python train.py --model="multi-label audio tagger" --norm_position="pre" --fused_qkv=false --parallel_block=false --inner_norm=true --init="torch_default" --orthogonalizer="newton_schulz_5" --adamw_lr_other_params=0.001 --grad_clip=1.0 --ema_decay=0.995 --weight_decay=0.006 --adamw_weight_decay_other_params=0.01
Rows from block 8 of a small multi-label audio tagger, named by matrix and row number. Rows with one number belong to one neuron. Each number is 500 + 50 x the weight over its row's rms, rounded and kept within 0 to 999. All counts start at 0. Numbers have three digits each.
After each neuron's rows are labels from the 100 clips, of 14976, where the neuron reaches its highest value: "peak on" is the class under the peak. Only what is clearly more common there than usual is listed. The data: babble in 24 made-up languages, each with its own sounds, syllables and stress or tones, from a formant synthesiser.
# fc1: MLP up (model.blocks.8.mlp.fc1.weight, 1536x384), inputs 288-383
# fc2: MLP down (model.blocks.8.mlp.fc2.weight, 384x1536, transposed), outputs 288-383

fc1.257:518467518437421479506509547525421572465577489483414389590496490463485514536489559410522520455556559515510334461452499485543488550372511513423514494520534561475551473569468467570488470566506479498490504533475442503543474594519507409523585496487535579552524435564483503472544445512390560572
fc2.257:429558427487542529513467472544492508585542628434548450543533494510502484448612483503421544561536429584493467541507529576428563487523488470430499468449600384519466553455466618494495444534583447446503491478482546447555512477629555572498589459546354550379464522512479451414497425576513468562
peak on: /m/; /w/

fc1.374:522472513509568472438561487484539368489500506476474476525526522437481502610470462522484505528513443541449499548461440509453528537524453407413437550499583596409462533530439455476627560521465437521482505490573597495533434506502522558563544477546498490525514501586522454503594460528469557566
fc2.374:443487455555504635517454498535551511580493530483522518511525521325502492458460595511455521495549542433498543511509448566526477519515588580484541481450506338545529491522532511566477546492549460552567427516496467535473469555510496424527568441508544519507429552472510465517532483495475474551
peak on: /y/

fc1.468:472499516614470463470373543446541472471598434467514538565488421559546528493497505506467503493568607539438441479412556441421478459427489503537541527484459504555532594470521483547426569556468462408438582511490433573458461481522474451475467436622484508536447495503472444474483470645463422528
fc2.468:589432428534432580535606489429480504529507568564533521531455531372418482454499551536565459503483560500457476480528511553564561551449514493493448531457509513446530440494578541506522395524480361486564501466501449537501547513512491457505564445503433510460599428485521523530420423544493590485
peak on: /ɑ̃/

fc1.59:533438541466527428538462352550496379513496456450554533572353505556502527556545433533471517486467486578585544483515473481464523564584485412418655441479538432523452567558496446525510500498475526525490555508506438567471572479370442476493525552512441592523493428471502467480514461580525447499
fc2.59:531386500486478471546466487483422455424627472595459614499548488434407453504526442463470476474536584568457543436521597525515443518394509549504491472568549576363521455471509485577513454472419537533518544613520570532435532526572439476452477487434534426492483461453517554527388594538530523453
peak on: /ʒ/

fc1.141:467474366418496531462431489492431497536563546476555450527525503473504501495515529459451534498409444484457568507501553469495466475427393529570515525589511527620554528512422460592474527511457431620392434465534525459446577490541557517486515422431540417461519529590428551476420484493550476575
fc2.141:462412440485526470510498524589475449527545414502518456606545482546515587476423527535566407572418467481552496500422571499509559538523479511424448494505472494604468467509362524602450499542429536469422524515465534404557515576444635538481529548476503518433491621549515475540560529560546489481
peak on: /ø/

fc1.514:456492527499508431579514435485524558470500514444463495519475545516446474522556476541482558511454539464540514470456495456450550562424424521458457474442489499445447510469510399476472509527555525635460430560489490511514497492461568502552536440603484505531561480528548472529519447421489467507
fc2.514:454522483411546438501539565451458538471530517369453469500489435425477517486497579550408521516551494518525472518534348513508495536533482577586530428484506538519540433534523458528513553443571458450478528479538539482521469467504482402518419531547557493440594555513381401446421456536517557580
peak on: /y/

fc1.590:520547491572554546497485505427425409553427529407466546463461559504476586579518431551551409511463525550581494544537534522508432490469532470355495524508507468547460451508541548473530525470490572587438408488594568567474430519471504463502525482548592466523472469408456491547338483591498483521
fc2.590:414464458500519402478503476473577450509520458539573511466529518474495481564407520651465527509418522466509561551449427487523463516489413494495600503455521558559537494580432518474427507443476463512343514481540564611585468541565428526563466500515546521484587597458538496574479476437497482519
peak on: /ɔɪ/

fc1.94:505452463468605468493490417455427509485560533491490443537419544490546509447480558479473492477469456579529490479449461520442524433461594504435462471531436379458471414457497429527509547472558497505504422503498547538498472547541485506533539540560497531511522514549480540533557563502478456534
fc2.94:446520617455458511461539624442492457605518562522537644402479449552605476565423454423493650478502486594489453413515392563477494454558501524472480565521472551552486507510491492487416503557509487525523526535412541546556467504513489417512495608475585538513520521478516459541454489513472494537
peak on: /aʊ/

fc1.672:504488537475601504466545557507364453533568555555462496518570531425493592389556506524605486497590551482462431532447507583595469580489496498499534589543525445534468501445512425546547565516431465540422451483545489544496549428519409446394457508561502527482511560546457506472448542463557538498
fc2.672:465506451447517456486422484420446473492468599514520548526455589393496533571470541512438512530398499517475521529474470542476497617602501556509565344539453542491476547479445440535509415537535491489454472495448511366442481532424570488539574503492395495457487532536468475497518514565480501523
peak on: /ø/

fc1.222:520562521467488406415540482523521510526516553418420513444401486485517527478494506458531472482611451482519439638527500486470470479525546466516470445495486525432521558456487530499484563522510533456460478461458521559536481473600454568443555484583491489522515483548493553509539510519469420497
fc2.222:610415512487462550433475585461471503466525519489451525581426506552534484411503401401511480375493484411518404507468437559585499527484552512507540460526458469488456530531540545479489434505513573589434534516495475436484463525483459490528465487472478539511550505524450550511453523621540550444
peak on: /r/

fc1.597:528441583547503528472508527527565562507463567449464401534456526369465494446511496532380494530610478448574558499500454462485517490520358555500443553541473412585469464507409480440367573535495586481463502504431506436442527439528426495458456412455397489447548543544443453478467567510527522533
fc2.597:439540468536501589495586502499499504519427425457499480419580494451470465537429504527498493467527477536454449598540510502495589543557508476511508500458628500531442566525531556462401480566484460472461442536566508582489512545513501551506532501473507524516578537568557517558510463487504434566
peak on: /r/

fc1.398:471496571491486502365409513528517518461467459521456503487433499454546474470351562470492483506441426586505523492516503578530551476448559514520512571526495482493479525428468431502641422516525442474520530504420515469447492593428559482466561464446564537556505414533547516493451509511477509455
fc2.398:505560522544549501411474582546539586458438492496567511482527470427534493527528504509535526474467469518559555453461511432477550523583475489519549451490475491490551545432485507524601395533519533567507493498539472530464465556493524570552519523557505553458503483604523455503525589394482447510
peak on: /ø/

fc1.586:526422484468512425451453470495537399541515545550605477542464544463504561488527449456452448604538469495528526523467536496535440537514479499538473442624515531515552531533371469548420535453485600619495440410447448566507479495532512434448530500533527515479484597540333560481506476464578585476
fc2.586:520490418469506379545496550420445507505494482471488538542496421572503527595540529492528587559498442445420503549486536485424440554433576482507464508546544488480507513466537552586527438538502499421496555519535537415456438451523459554494533551439413444469504450523505441539552478526445494537
peak on: /ø/

fc1.336:510496474580509441448577513516434502491448464443475494540578531511471453427591406618512471455503554492512440508579445463436478488435474459512527510564534527458635456496575469436542519508449448487465502470513541491475504502453596573547458502456500358465514578520455454593533449422471490516
fc2.336:424510471466435425461478423531444585591531518477532474470501381549451477514584500573474500595535429548590619584462497559534541430551451473449478495494513564558519479520502492504494519558393509481476517515388487406548505453490484477567573627538520477390442482490506523466456548555507604530
peak on: /ɔɪ/

fc1.714:506481499477493584627519555539486428572462524504436488484484497526647519484496448525531463442537500518489396533459469572467542467583496421473512483557577534462489560447480418539396458449487496521465467444563557491499480474553398441488427519541489521568619540500530596590480543446436546629
fc2.714:497459480436463492473538500482542540320499507509530607538409485415572549488451465452545473599435416416494519522491531488461506475501432496478412498509592497483454532583445473439517511516510626535458537486460493575515527536525596469473552452455461586510557541461551531496526602487515528475
peak on: /m/

fc1.466:423479562423424487475465491445502398407565497528571493569509558487458531482577524511451388579488530452486612493517539529518499536583485520440603450516502486483472400469456493431573548499529470434555515515514488514526533524497477453516404537544449500480488472451421479364440456497525521565
fc2.466:584486638543503537519504534580369475469538523501517454427520484517585482483500488531463512455501552399405505495427503452542454566508499500466469501568453528514524417484523516505559567479581621463506546545512498500547522512533577546514384534505402520448582569472532516399522472508459499550
peak on: /ɣ/

fc1.621:513464445482571407488554522482427445432556546534588510432520518519639504453483547468528473437490507439526543433492433484514520598466439510469588485509577442534428495481378473467524518478449517525493481576478438459568570548483460524570422566487443534471521530533538532417508413562577454539
fc2.621:516452516493526464505515438522563386602503494523517479558604534521493563395569469448440502458498558490572447507517419413494495613517494565535464427518572468486553533451533497581518607486568547545464548515583430542496568472579518493547513475517419513442468418514484482486493504563490431523
peak on: /ɣ/

fc1.442:456565522599511437536453471570534560535375520463440455472462565558495488495560505516446511470440381511452501492530493504535432445528566447538481502481463558424526567563492514483583553536501513499527484533473573483463548473576607459474525513476530432481474433492510518566473484533618575437
fc2.442:484544427466525563488543625521453490478561520513413597550489550439533421468448448558408523497482559500462600562511459496505532482397505599407547491496477453507549428496438401584437427380411453445544424494551424592545496482506553534483411457535484553441504535499549471365538505515555505506
peak on: /e/

fc1.664:593543533496513513471546505559522423492490455415536487426395480491471591540571531530490534518507496442505661431497522458444427489543409488454502556463520422477455539501486419594536499496504547524412510519564489496518520519429364586582564420437493499430470458526485563496555565420455497438
fc2.664:534528596584490583443532502482557411501509513490527579491489466482454542557553490458519405517428543536479595515516501448421493490517405483487574515516588451523519565479617505496530505491447549547513568522512404498559515382543449425421545402495496424524493508487507480477511493438439540492
peak on: /ʒ/; /dʒ/

fc1.22:579480543617445488421528471536420443457432569420473573476473431483523550433548558566445482564589443455416542460540466493498566470434628497521510592528472454599495528557551481486487466472455605521517467446577421516404476406547515556392622468411454502475480410550527464467518545506410540539
fc2.22:396502523458464423563495595486512458439414493428410458494531462500493500521577475482501643527552576538458519489464546359492448501517525536517523535453581511514524511465386494543435448516457548465448533504500482478478442498478462471573507492464404465679532531504498449544611463430460504632
peak on: /ʒ/

fc1.712:437471494510518478538349540513527565474485522494554478557519406431447506546577545535476498467605529519566519452497544592494500504447541576482592521558503567497481374445525499522438516531421498495531521554376494470523465494461526612510552454545561512449479487521518514557561450513463453538
fc2.712:473519469519521517490474634427500372445576439506463424558369406467481496481586567527533555555451447453606522473462516478430452437597535460482507478557531497460485558511493482460472523542499547513436464489545503457517449457501556462572472438528558552497447453518505611468455527423464546509
peak on: /ɑ̃/; /ʌ/

fc1.613:422445536551582475425552534480546504491476578547482484597431476487492432425520539451493478604505531483538470545563547551584510517438425485553485504622394447441455557510430521522516584479508556542558557521601530475522551470523565511468454425478476594489563503497427549494470445457486604490
fc2.613:415599464531428417479452534491462481524512424468601445459552496635509492513529477437524461537520552535598401471480522544490482552452539457586551472512463470449485395483508543450511453414591504489452456585514475539494523412569555500458511552455576510543564427501495532514416566457540548503
peak on: /y/

fc1.693:491465536555579492536449574456515507428602532592446416479482523540555491405429491540491517545566432468460533468508503450462516423482490523571471556427555470548468436419465473532500566434493581439485562544515450514478527511469515527607465436477470483499554547467496528481504533514579436538
fc2.693:482526456538517420507441547365486480452491567465470528501465527562525563507484401477535568481489486482649526442514468491552520365519544490489506522478528477427473488553509418506578492506471536569463491468460503513486458481515477545522502561563577466449559515462484555431544522489552559541
peak on: /ʒ/

fc1.524:515568527575479509501505436586493466532459532512515554449490575493500477430535458492454551605561449604517508504501406499536513542423481508477457496530499433494564481537434495395473373506565575496461470452617451537491394495444471397481501449513589486475579439436476527473489544494467488504
fc2.524:524524495558523360474463530415465556498483547574537474454528456530570514450501513513365492501445464399433490487526558499518507498543514565532501473543511537486506535564465504435516505516455496490380517508463550521609489518486475428536458449461545524519508529536502476476425542385508531465
peak on: /aʊ/

fc1.445:489484559407637452609490533478409502474591575505534509518481488356496452514455475540524520562483430499538492490444504526393514492498523469538410425519451461457512484485475510439572498516513436481544501461435558545475531483515533613483541586487455558530409568495527541552549423531470476557
fc2.445:521486454591498556489509446579582512512579445506563470490540485507407569457496438378501414563424527548533486408467521501441431517491496574400480492557564463399459503570505411571470533471374503399554480507474516516531507500455529573493565427498489464536513529538524509483434494428478547527
peak on: /e/; /p/

fc1.726:518461502479466572470456527534526590473536496526618409530474514483565528420535497446487527447394461482488480518510535518533505602335444551566437525562417508496480524514433490483584522477526518506490394530520428510586612532576490472577477467500520520499521452395516473554481459478477622451
fc2.726:470476590381557425465472537551440490490544538463544519485549510533550477490499578549538521482514590445521460426537594523537490497553431467471556541510527534485444457490514501489519432374549463485472572554501518442612548452465479541440468522458511606525423459521480471506617497426491469476
peak on: /ø/

fc1.176:594537507462495450463413553403480528482516548513472472486478503520506455567566483588474497454475518481520499455497463531510524523477557502417563400444528487457429453509382583443568516458504524598502456572457427481441548505507569518516466541429523484542492454504434456514539536514466568516
fc2.176:526514520565513562473456456512506510515591477512510462516596513502431454443421503494538494472470566468487464528447554381421538513479513509499474481503509507578542625568475506584484404492416459508500514465568479519423426558558484574616404462466549477444483511564534414491630433579604566510
peak on: /e/; /i/

fc1.237:571480521526468398601541512442548434515505536585428450508414522567500433480579536575486520518476470459573475440434484478505506530481394528467537475506450497500555439511538539463506531471569540503533531431545537450479474473641479453476488507591569412451489413492523501493572538529461597499
fc2.237:418489637519617487519519525489536409498532491520585532478578525452507538519530507536458521410407570596508517505535584462574517524524493476461550445503412485528400498486588533608453519452478542518437464503463507515447451502468549502500506457476477513603425434517445489503441487490586454500
peak on: /aʊ/

fc1.689:564502492555563456499506559579559527475554507465415429562544501451468500474623544457532585493403450574535522441450408489474533557503480554507535503477564425435576446483619572474530480490533424544500448473485544401455520471456492480552492490557492470538486498406523500505536614551540551498
fc2.689:394641368420494553484450454504562478496532429549554546586485447570528519519443448578455465529426450519465552483551499456524499547573495527491380501404563522443456487468579483524508517399594502600611510417512454638493503552511510422562516526551509357426523511510467537510514488482461493408
peak on: /m/

fc1.89:532477483457613549393510498521450467487416447567511444484585496525529529510486590510436404489548562464506508486456543486513501497536500530390432534508542501526539557508429422463516498594503497490516449520498497504489568505536584478450461472467583472456515460494510458563497547499539459488
fc2.89:528563487543547569468605476472428529523567516482460505473571469467497536472485580484561529488440571426455499464524502496435455521501518519454486491535538574622687393457436571494455496517471476460501489459569544455524562459491537480482559504496508442402462508508393526469442503494484439534
peak on: /ɣ/

fc1.539:557486454483560525542469458533547413484467467474406492501498522446449511488530566435503568556450431540562539476514568559613492488536529507498574549482541461513540499467495418573443529450499460518560553490528541470463559396489407525526447475461524481520529345514585478514530573523460417547
fc2.539:496559416478503485527511539490458541527459461492459544411464542480534513542519443485435471490463456496377525539543548507476471516506453406457496470529521509450501459512535513506498427479513522537539466438616471464587441405508554471557535578587405475391507455471506498416493546567504534460
peak on: /m/

fc1.683:518408532474429515572540505579590493543545484518498491497448523557398495481502440538476431407551469462419579468510448579481515506520448519430492446523562522576564439519488467496517534524489533425486448545408451607493457502381472542485494538564405482540475549545415537601440485443511412468
fc2.683:581563550455496369519490510520471508388540517540477496397565524509513480481485522426534464557519513453602496522484420509514494566444449501511500546488541594419430474446395450397522476448560464515471488513507493483478504568439377497493467618493518512454566495464470479404526495380512525472
peak on: /aʊ/

fc1.435:568519549517444457533521514499528530494574444464494431580563503470447470515557543492538512455549510496534406523507561493464500488583487467587490492455394487575467499498459495560473525531502577503419482474484399549577539525572463377324509438513408451508466526517574421505516499516519568487
fc2.435:534564509483557481603513486552560502543409482433577495551474603570497522492460433512436553447545510500577496521545374487527455448458444519634507481594528546463509506570465491472592461535573501466454527500560542536494541478425450518447449488469492411526504564554507533515500517492530460474
peak on: /ɣ/; /ɹ/

fc1.576:470437489562485543518461481512624538431474590530519477482552484526525498529589549470421565428548463419508495515465535570539466475510441475499422465508482545473450667445528512447560534473553545541573493526512474382562484515509551452527556453562402450401356599446527535463419469442488455519
fc2.576:452476512572525482462397519540526534521526484555527455479602568549503533533425495553481528472461624557527550547467501538555515447521453542499478440559463474565500527610490494457542451516432499475532423508483529462503473519399493482516448419502486588424513575579444544504511488515574464431
peak on: /ɔɪ/

fc1.521:444456422538488541530486553484487506550405548440490463525439551481508468465577482554445507538512465515517599459482485461493505527422613447532534443475452581612466364560430547501606468559567417506488508488509467543369513551565552537411505455519533529461424484536503466505482406514440502500
fc2.521:546489504508513532432487455509523569562462571437409469508512520539525453473555455452461463468374461534500462489510519506444516565483539604408491514353585554549543533499421440532517557554490527433539553501468480499490485540458564466523487536522440487519558508486573526433541402512521515528
peak on: /e/

fc1.595:517506505527485447544542561471411435505491433520564490354463547431536366543528506460569559504557541594503504427530500536464507496514483481461462564541587561533481494469432534455477472636538534518466577489515460503524480429430554496534526415525405465544537450533597473485511487466536437490
fc2.595:543552411397573442422597449565512514484557441498435476525537412476513418446546493465532485579506531472428550529465497564527418511512475503498536439488492539474535496485531495617448495472478576559507581531496558517448448483491447498504478534620536472469559421434511555574526491516433472511
peak on: /y/; /ŋ/

fc1.123:643570498466468493438433464501526556487563549507515511515520451549569510544485466442462502671462497513418517426525457564485469483534484458517554507449529452573561507502491556474547527514605506559575450524432478433409505490432419504394551439429507427515458557481507547584486450515477546452
fc2.123:522419414459560519473508554540407533586555499516463461564479543465542466557520462559541583429582481488465489402427517488525395497466514485525500479513521630475499449435447503511546499500484562487513548519556521595570461634591512530555550524550510515445508481482562421460462513463493529547
peak on: /e/

fc1.397:518477469516422488397465535453515545509492560445513485481541565492520454533537550501477435466479549503455532420490536490526468493469525454541386547532602475469368563510489550488416531423491522551558478536542473494502459491674511483531523525551583452505418469391506451366485562528435539548
fc2.397:500593480432433467472580523513328458449524484455522460547501483498484468536477442571485553478506534489532537510551473523505482514562584391508543544520537471424542461523516478489491483528449553596561447551524580516473531522483535491512445486501513507425501517445402548396530590603322519462
peak on: /m/

fc1.84:413465441541529529452504519530513541387508510445496607475470483459485507540507508466564553542491453490519402460398572483541530512514555615553539541568449550512471496447434441498510563502424448572398563445555523495524479484530446542575560410510523519527567526559559481499569559436500499538
fc2.84:487440470529579499496469504484437496451420509466467465385495447507623444521507474476352544523560518536476509450489438443609505484507386470553484491473611486614465478478518434511528629451448502533454536542519488545434458471553459505554483418516484525559511543538519556504444493557460560344
peak on: /ʒ/

fc1.249:625545528488531498582495546462479380444514460535554467463520462538543487574534601468458479529486488442507540467525419525524568489493456421586526450519513478480487542538490502503467492499485584510421483472539462545553452490386515522548495549445494514471474516403475559427494379514438493544
fc2.249:595463409432456407484529461587561571515459530462466474594506521416419534398534481526393445501507475541420485482437546496473508514493452478483490535496543559511525534434552503568573514575422508538466508548440476557485503571476544519552503604450444524379535416484499579522505529465584443432
peak on: /e/

fc1.210:528493465515568488434576435491502487522489486538510505438521473517500608485490499565477531557546457544545512442590506486482467445416519507428548412444497572546506431524518502479576456513561448525497637494442512458418515455599508499488540540465442548488529438520441525484497481524462508512
fc2.210:430567517483450462472499506466427420563523457460504527569474510474556514512491522411447604436487435504370467513481499528494392513628546494480493474474432552487372564540571461468490540508375509535488527491450456530529578450517508455414512546495483474586506421477553542447473530615533557389
peak on: /r/

fc1.639:457468529462474485468558602459498420527498472461538491492533497541507463503615456511490461430550504529559518500520542487519548518497540564503471473493561513456497480464395471559614500464562492499566530550501487504546511461471542472515518517566539428571539510503405551431455496560521580527
fc2.639:449507499527447540471501521460557466547566485486412604623561543498592511482573542582511489589560555513481376460460384550534577485549504562509449577449481446505563586470470566588602577481584496520482515594457510448484511523484536564406488477459487566521582485441518557536472421467488558490
peak on: /ɣ/; /y/

fc1.605:578524564560478507581569522494496486540613448492400423469472432516385519521472493536427428510471404559431539491478494479478563514469494542496542528498486454480468424460518474600568500467448457489550526582531456525486502513432519468551555505443510544405556519447534581502534506490445541516
fc2.605:576486476623535505534562405524441437513488456528497464431535500527513562457499468444525537464437635468607585433597507514477486504416452520534515548579487456466445443517624475549552487570524565544424584500546491614504553495539493427434541484424517496496459474534510502551492511456494462475
peak on: /ʒ/

fc1.551:494474505485487497563561515542536469531370505521443556501441507549487407504497466560528525453447490563483512448536539517576422513476525486443475500531483562436478496421520406548383498499529532486427487475499519529534459461443469453394531434504405441488530509507561504505455487434470537520
fc2.551:432602453547476455489450518510474509532462494491467485433443464538568467529456488478458529587535502457469485478489484477582445546434516556562480523481607552466567485535552440453585480452534498362444495415479515513556460475552489490513602446593495439505504539591508539430525550635409532527
peak on: /e/; /ɪ/

fc1.162:519435477570503468436508464577473545462489500649476607506463533490488465579497519504470494502525486564478450452482501397553496402478491477502417543559503474482458490486463494555427463527575514551514533473513474489432532447527539541488510561389444469405616525473561536440465603526584460501
fc2.162:466430502511549523575546556556515475580447495507530587528479421460574471549471460506442479450493549528497535571384564543418473527452503474544476564542492458437443578539518439422457484515477499491510526478541476489540528578571461432508439521467478442565489439584594514601438530492499473438
peak on: /r/

fc1.520:580548468500437509543495506475530528542522434419442512493495447527579570474487539497559513415563570445464529527493447507423508528380512541486439542574512531413568446463545449521466536569521449448541459598512502483416485526547567544408478496509522441460583456634476550456546542575586565461
fc2.520:490580559544536466470415451575473504504553513531490502531464474559524469408530427529443518518498501495497529466482552560535496478470554482517449503502452495418515454416525526430437427493438493535566525497466452526520452520495470499427550507548521551511549546593388485495533537519405490474
peak on: /aʊ/

fc1.251:427488552450484480440515408518492429363608481456480476547548517451602536555484504473480497483466565522508616495438565559519383452560509490435537444435468535463481478493623434441509500509540545486514463505545588477461546553420583542547409483479405442428542552511510561507463493490536468541
fc2.251:528458538478488513488435497532501426533468516446521502520404492579461522518432516590531459564618444515455607494439453557506483579456540468510446467654476569442418437511500535457594503552479528499519523523467472505577454544544521415480568491551431546502467539518513525524502578523532530371
peak on: /ø/

fc1.6:412518509540480515466453476537447358582537499472426444575604489439463597556518509534459370562417442504496459580413408540546525536408447475481554596535530525489485481508513441507625505451485580540462466436462515504412448411484455532559443522417606562543456541450436581532501447467578546460
fc2.6:458490512504443390511471442357560464465458465587469470535505457504421426508430508596487607532420472483553484519450450483398480473540515561494513452515513441551563593452612508532510509564500459447507547437490499596541544514435487575504498503545514486518522434412438556534452529496431587543
peak on: /y/; /aɪ/

fc1.8:500497518579440536510448420556534568492560496493493533467522467526424519462481445442463526545438491511542464607402578536518522477481472564540508529532434595435582390491435528520438503494489515484452471496493511533486483478611461443496461453516518460476506425510558484477598486544522475571
fc2.8:420486533559573511542516474550610540568505499597557477427526457565422497546392462534419539499583443418627526599578444571520408582479501551576485514499493422494467522575500517551428502520458559503478516458499548545475529539457482557481486455485559542416475513470491434430428529581523480516
peak on: /y/

fc1.40:518504566399434474525620546527524507500557451607419562538480537480497454444525504527512456487480503504526526523483548536527453559480491503502585537527447472484487464467458415478487468554532499530521453462464488478487508474503458447499506559522508549520487514484448449445511525429453547413
fc2.40:458530547565604591484443440441498474490536518515459484544463483529416561576474489598510430584581471479469305501604577512568496412498448455486477535409526422472466437595570509496457495463469465440561560540615519577503457559494503570420562573502510472477477593474525447428464503471535470464
peak on: /y/

fc1.346:487524490544542488500520460473444608554492537532567460493535609562535471482546461583511522549432513483470444547414441476506449454473438504515595454471538466529465516540443494607488516486517502521555518550533491444505579437566509459463525461620619375480559399451419531514511527448387507508
fc2.346:449532569482478513474448471483496473536450496495451463499521482478563521484501541594456540437517494449378538556533531572533478501444490430499543404525592504409490587473492586469463503459442474507449487440455475500525541420526552475533513491497480439617591496415486533542467519519492515461
peak on: /ɣ/

fc1.58:474491447516576547496526450413472469438473495566545533482506489497457547548539478510533577513517434439527482492487499482473554415497479493470531471569502557425549484501559449581421510612460504490485541537433544507498402513514599615587610488506588408465497565505446509517565572524473543507
fc2.58:525475442494461602485408456554475520477543498471562478516460515505557469551567499621483500455462590453602526481470545510569523485414518470502476514441438490519491494442485507541574434510473548573481527550516547561474450511470450564407549489527538581489520510559436488472486477522521492416
peak on: /aʊ/

fc1.589:478404537527641516412480449540508440499480444435488549547364510364517427442481547531538452422479550455410460561448493497529552523476525415533492436403512437484545536430509635446475482423427598498565576463504448516554564490479569501478506467551420530501473438566594561546498510577559487484
fc2.589:505505485469502518559532546391514513480462515431456523512543499574490560565450538597500472521538513415550461464497529544480474517590545504541451600474489504547419515516624568538478549482513445458560512544527515501546580573549560494437461519485452534552452421484521387507515500433517443544
peak on: /ʒ/

fc1.181:523404441540460517534532526473485484468442524472414478437527584453407525473564577479513494504446445548442424525534534578508570491525381481529509488446460454486509457514486434495570442528580589415542482521548514445494455516577485426441505461482510496516490527548523445509520470476470525516
fc2.181:388561524531486427491565430548455496466425506472465502369494580530418433532564496529397441419471517484513479415496480578477526459526442451516497521556416496504484538548488503494473466579510543599510501526494465488503480479491557480506438486508523634475556507434537575505543448483477481459
peak on: /ɔɪ/

fc1.453:572494479510536491492528511499565447496476495475473373502537534432530502525446528571463540484476534437553438444441526512566525520416528476434497494407487501452491443409453470509441414430519499546526554466524511566556402487499550546553504534576418569514560473578498477543525481513477490458
fc2.453:474512587529508507453509497517525551441564500597547526452450532478431586521501435483566433529436402494474564438476466498499402470547391603503500490455461412584489524558478449479449541483401497388500577546507509497473473487435500543443566569537454525478399481459440404427556491429536497443
peak on: /ʃ/

fc1.116:500460589526506436507536523480537621501456476534472447529522494486507476494397484413503499538423464495404560494502528537495462426538575428469560448510570492449450539446480510547527496446519412530487541462538574497483513546468547473536543518394543524540518585487511514539559402535480586430
fc2.116:476582457426393479492487518512524479583434536377563502547439465538555452505504587615559535500389450533533520503547400525439539515489544529402486498508501524543499436483458504426406512541511539475456493408481424487483465448498476485513471477516436573471511457482559461538498542517512488567
peak on: /m/

fc1.271:460528561457508502527500564560556553480568448486552481390548481498478575479536503531421548475588540523370518510526472597449443455596476471474514483555467540434480533497451537507465594473447528485525471570475493383419520459509432502448548481490550479402496503412454462516423479558443496529
fc2.271:526516586510568598426405485508531564567555541495510555550499550559545512392513559482500400520527494456454561585461479466523516560562531563410403508519528495462500546427500492511529383554425534548519415545561530472557521544441507524570486555378477481595496365453575515487476520466536510490
peak on: /ø/